config = dict(
    model='encoder-decoder audio transcriber',
    dataset='telephone keypad tones over noise or synthetic speech',
    train_examples=39062,
    time_shift_ms=100,
    n_mels=80,
    hop_length=160,
    input='log_mel',
    spec_augment=False,
    win_length=400,
    tokenizer='word',
    vocab_size=20,
    encoder_arch='quartznet',
    encoder_norm='batchnorm',
    encoder_activation='silu',
    encoder_depths=[2, 2, 4, 2],
    encoder_kernel_size=13,
    encoder_stem='single',
    encoder_widths=[192, 192, 192, 192],
    fusion='cross_attention',
    label_smoothing=0.05,
    decoder_width=192,
    decoder_layers=6,
    decoder_norm='layernorm',
    decoder_norm_position='pre',
    decoder_activation='squared_relu',
    decoder_mlp_ratio=3,
    decoder_head_dim=16,
    decoder_fused_qkv=True,
    decoder_bias='all',
    decoder_qk_norm=True,
    decoder_parallel_block=False,
    decoder_inner_norm=False,
    decoder_drop_path=0.05,
    decoder_positions='sincos',
    decoder_cross_attention_every=1,
    decoder_tie_embeddings=False,
    init='trunc_normal_002',
    residual_init='none',
    optimizer='muon',
    muon_scale='match_rms_adamw',
    learning_rate=0.007,
    momentum=0.85,
    nesterov=True,
    orthogonalizer='newton_schulz_5',
    adamw_lr_other_params=0.0024,
    max_grad_norm=3.0,
    adaptive_grad_clip=0.02,
    max_steps=7200,
    batch_size=64,
    epochs=11.8,
    lr_schedule='cosine',
    final_lr_fraction=0,
    warmup_steps=210,
    weight_decay=0.02,
    adamw_weight_decay_other_params=0.01,
)
Rows from block 7 of the audio encoder of a small encoder-decoder audio transcriber, named by matrix and row number. Rows with one number belong to one channel. Each number is 128 + 32 x the weight over its row's rms, rounded and kept within 0 to 255. All counts start at 0. Numbers have three digits each.
Before each channel's rows are labels from the 100 clips, of 14976, where the channel reaches its highest value: "strongest on" is what is common among them. Only what is clearly more common there than usual is listed. The data: telephone keypad tones over noise or synthetic speech. In brackets: how many of the 100.
# convs1: first pointwise conv (encoder.blocks.7.convs.1.weight, 192x192x1), inputs 0-63
# convs3: second pointwise conv (encoder.blocks.7.convs.3.weight, 192x192x1, transposed), outputs 0-63

strongest on: key "2" (82); first key: 2 (66); number of keys: 9 (56)
convs1.35:156072030139135143131177092105133134119143159117163088106119111129151102122091097145059125116113111139089154118153177127109125156174046109166144128166136146121087149143167113119154146119139097
convs3.35:085152123127106130119107146113095169151130152142147188134068096131117165104146180164181123168127128137167085126102209149190153145176115126145117127142091241111101128074123100143147124139102113

strongest on: key "B" (89); number of keys: 7 (56); number of keys: 8 (30)
convs1.7:115170114130163033113146154124135183162123139090092103199107123159140136085113143182151172149158147076118097085184118142094157162122080123161127156147098176099087088113124160133171119196127102
convs3.7:199115147174095100123144148126163150176156171115124149129111132159125145104121138107124111178145147157138139196099110126116159092158120112101109113146107149101144137122166149100110067090058142

strongest on: key "3" (100); last key: 3 (32); clipping (26)
convs1.167:093105166124141194128155148134159128098107132094127148084162140132123095191100154112085104140153167126140159119124116169091145158102163148129201137061149084106183148143153174089068162106090115
convs3.167:174144099105069078089146145152119164174137098139130172135162093085103130122162060133089098115176075135077133166144119130078136133093168094138144147128140150102110137138098140129078158098125104

strongest on: key "#" (55); number of keys: 6 (55); number of keys: 5 (31)
convs1.93:165161079143118146137129162147081118145108145135095121069105072083076086115159137152086242140139049123134162150158118082096140159150144093179124138117091129155176133100127157072153137111101136
convs3.93:111152141098095080117096135139119166115168126098147131098120116123155192141144072067122054078166100154117081105075156169171133101118080150162161176123116112111124146127112185078146150133099172

strongest on: number of keys: 3 (67)
convs1.169:214121178138113149125128119160105144142107117110086162121129142134017152104102175115091093185177145126110090228100138079140076119144154140067097121130085134161184064153121180136112107070153168
convs3.169:146090119099136102128137115155176110097101140110149132139114149107104126173084123173134152155115140103135177127168113124138088151177135109135179177143159106161154083166173113116132149117146152

strongest on: key "C" (56); number of keys: 9 (56)
convs1.139:113082097166116106144116101121129092085120128081114180104127136116106111132107132143150139095109158105093139096175141081082062137103169074220201166079183199155113103140092092120147110208184109
convs3.139:144139150159164052131126094095095181132162110126187183130142103109106147156120099091122122141100144146131144103126148125119060148118212144137169165188145120177151153100083132108120153126157099

strongest on: key "3" (68); key "6" (58); last key: 3 (57); number of keys: 7 (50)
convs1.162:130112154145146137176079111139105132088108187108196138164106119162174128212189155169164122112081127098118122139180110070109169098089132097127142128113125038103182106124129119134105147133146141
convs3.162:113098077108145108102089187167086165153090114087074115201106111126142126104168084171124179081131114095171090113114164157138121109148116102127075063130138128111135080103154180036086134093109105

strongest on: key "D" (71); first key: D (34); number of keys: 8 (28)
convs1.152:115122128126104099142171125096144114133135089146130129177066200117112068103150087137121091163114158106133142108149090134091069142065127112133143145146122123185175133149150107116122157104095085
convs3.152:110161133075099120125096134133145167155145108104170150079128091142085189115178087122156114120139120120109097162094121190133162114137157158124152162114091118133101152116152182119165103155148145

strongest on: number of keys: 3 (39); first key: 6 (25)
convs1.145:170106033127162173105090090163150092223138115151021112123103118069102167109085125158113078114151156152124098161118214125133107159098156106098111149198135191145166168113124115132142123142196138
convs3.145:125115144139163173120092138157130119082149181166121139158180182093156140178119174102096126133151164099140052113170114138113111160081170089146216137081082120072144116114134153112087162124143146

strongest on: number of keys: 2 (48); clipping (34); number of keys: 3 (29)
convs1.5:118124174156143107189126090157134152145175158079142109105127174156136176134150135151079147130088138159098160142112177183165150165180121090175143067095129113148088118174117064097144136106156109
convs3.5:100105178072033191139152128102132120139114123138143137147142128197119123094122118075162151141056147102137169127196133122216135168098120106086122128108145118118105066122131077153124100099144157

strongest on: key "B" (85); number of keys: 9 (47); number of keys: 7 (37)
convs1.0:126124160102140106141123135066106112129092110180145198130096113170102095088154109096081166064152119088143126123178089161095161131110140140109115101126145121131145073107157089147119135153176102
convs3.0:093189125137144147158161132111151175137154130083162146149139093132131141093186145132103115115158172126190127172122101114158144208139136105119162167147118125112140111076081129120133195125123160

strongest on: key "D" (80); number of keys: 6 (39)
convs1.8:121115128140141194123124111102160132149142125104105170132145126164141127138107131216158154062181115114136127131134143123121083139111143126145101152123113118098192186122089134097140098120103172
convs3.8:150140097122132099163151103106094084136095184099118119110109047128092157125127102099135161119216103092125118107106141122124109116089112096156090133154151110079128174126126095140141123108051156

strongest on: number of keys: 3 (62)
convs1.179:117100139120112070093184095213165112103143135081126149078111125136131087173123074120081101148090176110127163140126170089060162126114111175117095117111097138141158139150168159101164161134166143
convs3.179:138182109157133071158156120089116134165157102109107155111110121120139198169056193105125168140136141107118088078142102089092125110081115101110144151119164128121076127114246118089072170112139087

strongest on: number of keys: 3 (29); first key: 8 (28)
convs1.165:165193087156115092116071155135173113087148145184131088115134099190151138129132183113110126205173153108105159148163103183129154060119063158065148067144133144123162120099134190121162086136162105
convs3.165:104142128109150108072173104132101154094103061193139096127122134129151131097162088126094138117118122132159111188109100176106102067116201121099082075103117141164159073153142182112204120110119098

strongest on: key "D" (63); number of keys: 6 (47)
convs1.73:156090085134122110093111107066133158208122105124130165135078103121111097187110107193158077140138161127168170108119165122142138142185131138060092129175170141159145200068121130129158104161154117
convs3.73:108109102141099049171168134192114133134155073124138122121136148127075139134147075118105056186155209114092132113157108143173124138098150157186074156104155107152157121113087135135109207119165155

strongest on: key "D" (99); first key: D (99); last key: D (31)
convs1.81:122189119144095124118135121158167150186151087087183188128079091199140097132092100109184108123082158122118082128151141102126120061144119129187182136166135136146075096129119182148172138139137158
convs3.81:141099134106142125107116104138204145188112099154135166123132108137106083101150132114127121080140105161148100146194142140113128126116171177104077149103183098209144097168110119092103072120193100

strongest on: key "D" (60); first key: D (37); number of keys: 3 (33); number of keys: 2 (28)
convs1.113:163073150111164134127166087117119058154135124188198119105133115175087168117127083155090052089120119127132155136066212112114111112157131120134100062155054137152196152137130100135169138173116088
convs3.113:166131130091061124151089101134081137073121179060145084146117078064136101109100129142168085191140110145144136117094107162075186125129130136107108096148112151066110084160124083152123137121178107

strongest on: key "3" (74); number of keys: 9 (28)
convs1.115:147178107138154093172108117096094156127156114140064094221127161154035114087085104116118112193097149174126093163117145115080111122159149102177097096191137110097149115077124129126128188100149195
convs3.115:183114125137143110143096183086144121138117104131158120180122119043169150145163201097094145117175088153164084191112068126009177093101129148129128131124179104077154149097123131111105166200151137

strongest on: key "2" (61); number of keys: 6 (60); number of keys: 7 (28)
convs1.42:112113101158158118145111101091119146110144131104136137131120084116095146126086137134101178115137119135128103129122101187147107113150186078115153115181143158169153130156157127101142126094101113
convs3.42:157149122111128113138102148073106144097150130118113118100202102135193138144097117091151066145037119126137145115112163149126085150114194142087121199159155134114164096176111098114126130108172109

strongest on: speech (66); number of keys: 2 (48); number of keys: 1 (42); clipping (31)
convs1.30:084167130123091098165136109124119121099156136132108072114104145181147110131101155143116134183107095140130134060099162149090109153072085099212120107080122144100128096143125100042104129121099038
convs3.30:147059128133113155150137097118143140066179148159100149088067167137110124094104224122112141111128136139116102125162181108128104073152047154105108184137103137107082094139134175137159103128157120

strongest on: key "2" (96); number of keys: 8 (35)
convs1.20:094108117136129185066110109123089137131164126158147151135131136129095087122140136117171086141100093114116146140102134146074061065114151162112145159114102111123069068077098104136147157101139103
convs3.20:130116092085126090086128129131101127134111139137122122111111134050153155186094176142150153067154152108135184184152154104014158131158083163100144112124181071092165150094077115082134129122208109

strongest on: key "B" (79); first key: B (30); number of keys: 7 (28)
convs1.92:102103153126134145153161164144183149109183081098112142153158100129126116118115171166079122186119142167117143181114146137116130112156147146106103147112102162134144205072134146069145089137164140
convs3.92:108063138142159084157110170155076161078165098132160156129106184132136154083131135119169156104165118151120139093157143157176121103098124103095209078166084114068124179091170133073165150133100132

strongest on: number of keys: 2 (49); number of keys: 1 (28)
convs1.168:155095161148090072069152084115148123069124116100176078143120092156130181137141119115148085092167117153124129086161102116134118121144143116163172157144128080072060114160134108155093162069157188
convs3.168:167143143171131152153126141110140046144103147156084105188168083163168187116120140136123136130157117124135108150086157171125155139064069125187146129107143148141082148102184125221084130115122094

strongest on: key "B" (68); number of keys: 6 (37)
convs1.185:180149109082180128127084186156173098130172124112102117108192125047088096143120085137126126179126071099112122136139113145135141112144135103231153079142106097109137097115124128117107098083108109
convs3.185:104129147158116110121121078105134158128089096118102131140106131116175140171119090132147089087180089138066139181094104095170131114139146091230142115112178102160062182151102173072065122095113147

strongest on: key "2" (76); number of keys: 9 (54); last key: 2 (37)
convs1.13:134193156119155159089106122140138070162177162125167134061123104137207156101140130169117151152140142112122115082096255095115118150092165129101117141099167114138117067166127104152141115144103190
convs3.13:093133118090097153132097132137126098156176087143094190137082092121018134087109100095075083058101073112074117129086219082127106097128130106123139095082081094100063127202145149117094127112119124

strongest on: number of keys: 3 (51); number of keys: 2 (29)
convs1.77:132141126113100148092196113138110135143165136151114148112147148179196156096152179098112121144143095103160147099134122106154087021143142192109086132151153126109155114113151008106119137050089088
convs3.77:131147169102147150080144135120133152185084090111088116158092182108188109146149082117173144129098139139121153097108136122154119191115107181148109111149111149117204134122121124155116107176117131

strongest on: number of keys: 2 (33); number of keys: 1 (30); clipping (25)
convs1.143:159150147133101109106094084106107185140078156148189164208183119045080094131086177138136075123113089045111097130132169159108134063093074148124120159120166117157159139158140096072166113109154091
convs3.143:163157069098105139185112115114149135150122158142108089133087196010134161091024145060126158114124169134120088119131162175128096117137154145122129121131129145104081106115112095108122147127139098

strongest on: key "B" (85); number of keys: 6 (45)
convs1.104:136164164123172170133077139126149178108145137128076138160129155182124120109130088099112117138089113131134219102103131085116090118171111146108129104168114152157125106147132153113131169089176144
convs3.104:115178153128134098113091069115112185089128117142057154179131169135143144116145178107139184112081102109168153118146096109126131134153162124086055111158104117173127114140180120099156027093113120

strongest on: key "2" (100); last key: 2 (60); number of keys: 8 (37); number of keys: 9 (31)
convs1.150:167178168122115122052114154132144123132158150146084139061158134106193085119090062130167118156164083119119111131151134130083169124087138116198152118132154091139087161132169102135126148135069204
convs3.150:126099112127130120197086111146108116134132151184140132134145139053138133117057128163128135125118127169087111147075122090113143182170148081171141115130125080026131173137137084102121134121130139

strongest on: key "C" (70); number of keys: 5 (43); first key: C (30)
convs1.180:104143170135135140128108149047143162123089132085126112152140138224071096130191116049109134148097143116152111122115147111122164153188125125118173179084118141161078114131106156169122118141169116
convs3.180:143127100121157130000103069102106152132159159136049105102075117110115147094117113118167096115111120128172087099163127116095111244114126112067066133117138115155159087094155144188085130112149165

strongest on: key "D" (95); last key: D (31); number of keys: 6 (27)
convs1.67:115179088128102161164168102167113128069118074157149178181094081186107105078168098110114128141135121170111142142128121122118119142163109147141139130137104136085144064047149113060200142085136122
convs3.67:140126094120086200060150101130058131168162140104144094171152114173129137152143133125113088137180089093115083208059097106117178103163104088146049136138136093076105170118086098129116149091074099

strongest on: key "#" (99); number of keys: 4 (45); first key: # (28); number of keys: 3 (27)
convs1.9:141164078133097154119146116127120081180139110152089119118060155193100119145083112109104162089110125140134133107130115108050104113129177151142137079117085149173098107156121110089060146088122200
convs3.9:083079095097115095107156122130109148113088165090107130101169127089153087129119019146157177112099146114146149158136127145177168117157206155150108112137178101183155083119101144133160137125201104

strongest on: number of keys: 3 (59)
convs1.164:116098159133105150125137174107103079104099155156116147166147180199079169170137161119083167111109128147100107101091194133101119136114175144148132061109148136157139107109041037099146111086116193
convs3.164:112134168093101149115094109057151135150130079118117115138132136145158158091125150138064157132102117130125103131165169107117138055131093182087100101151122126144078145112092059191140142106168178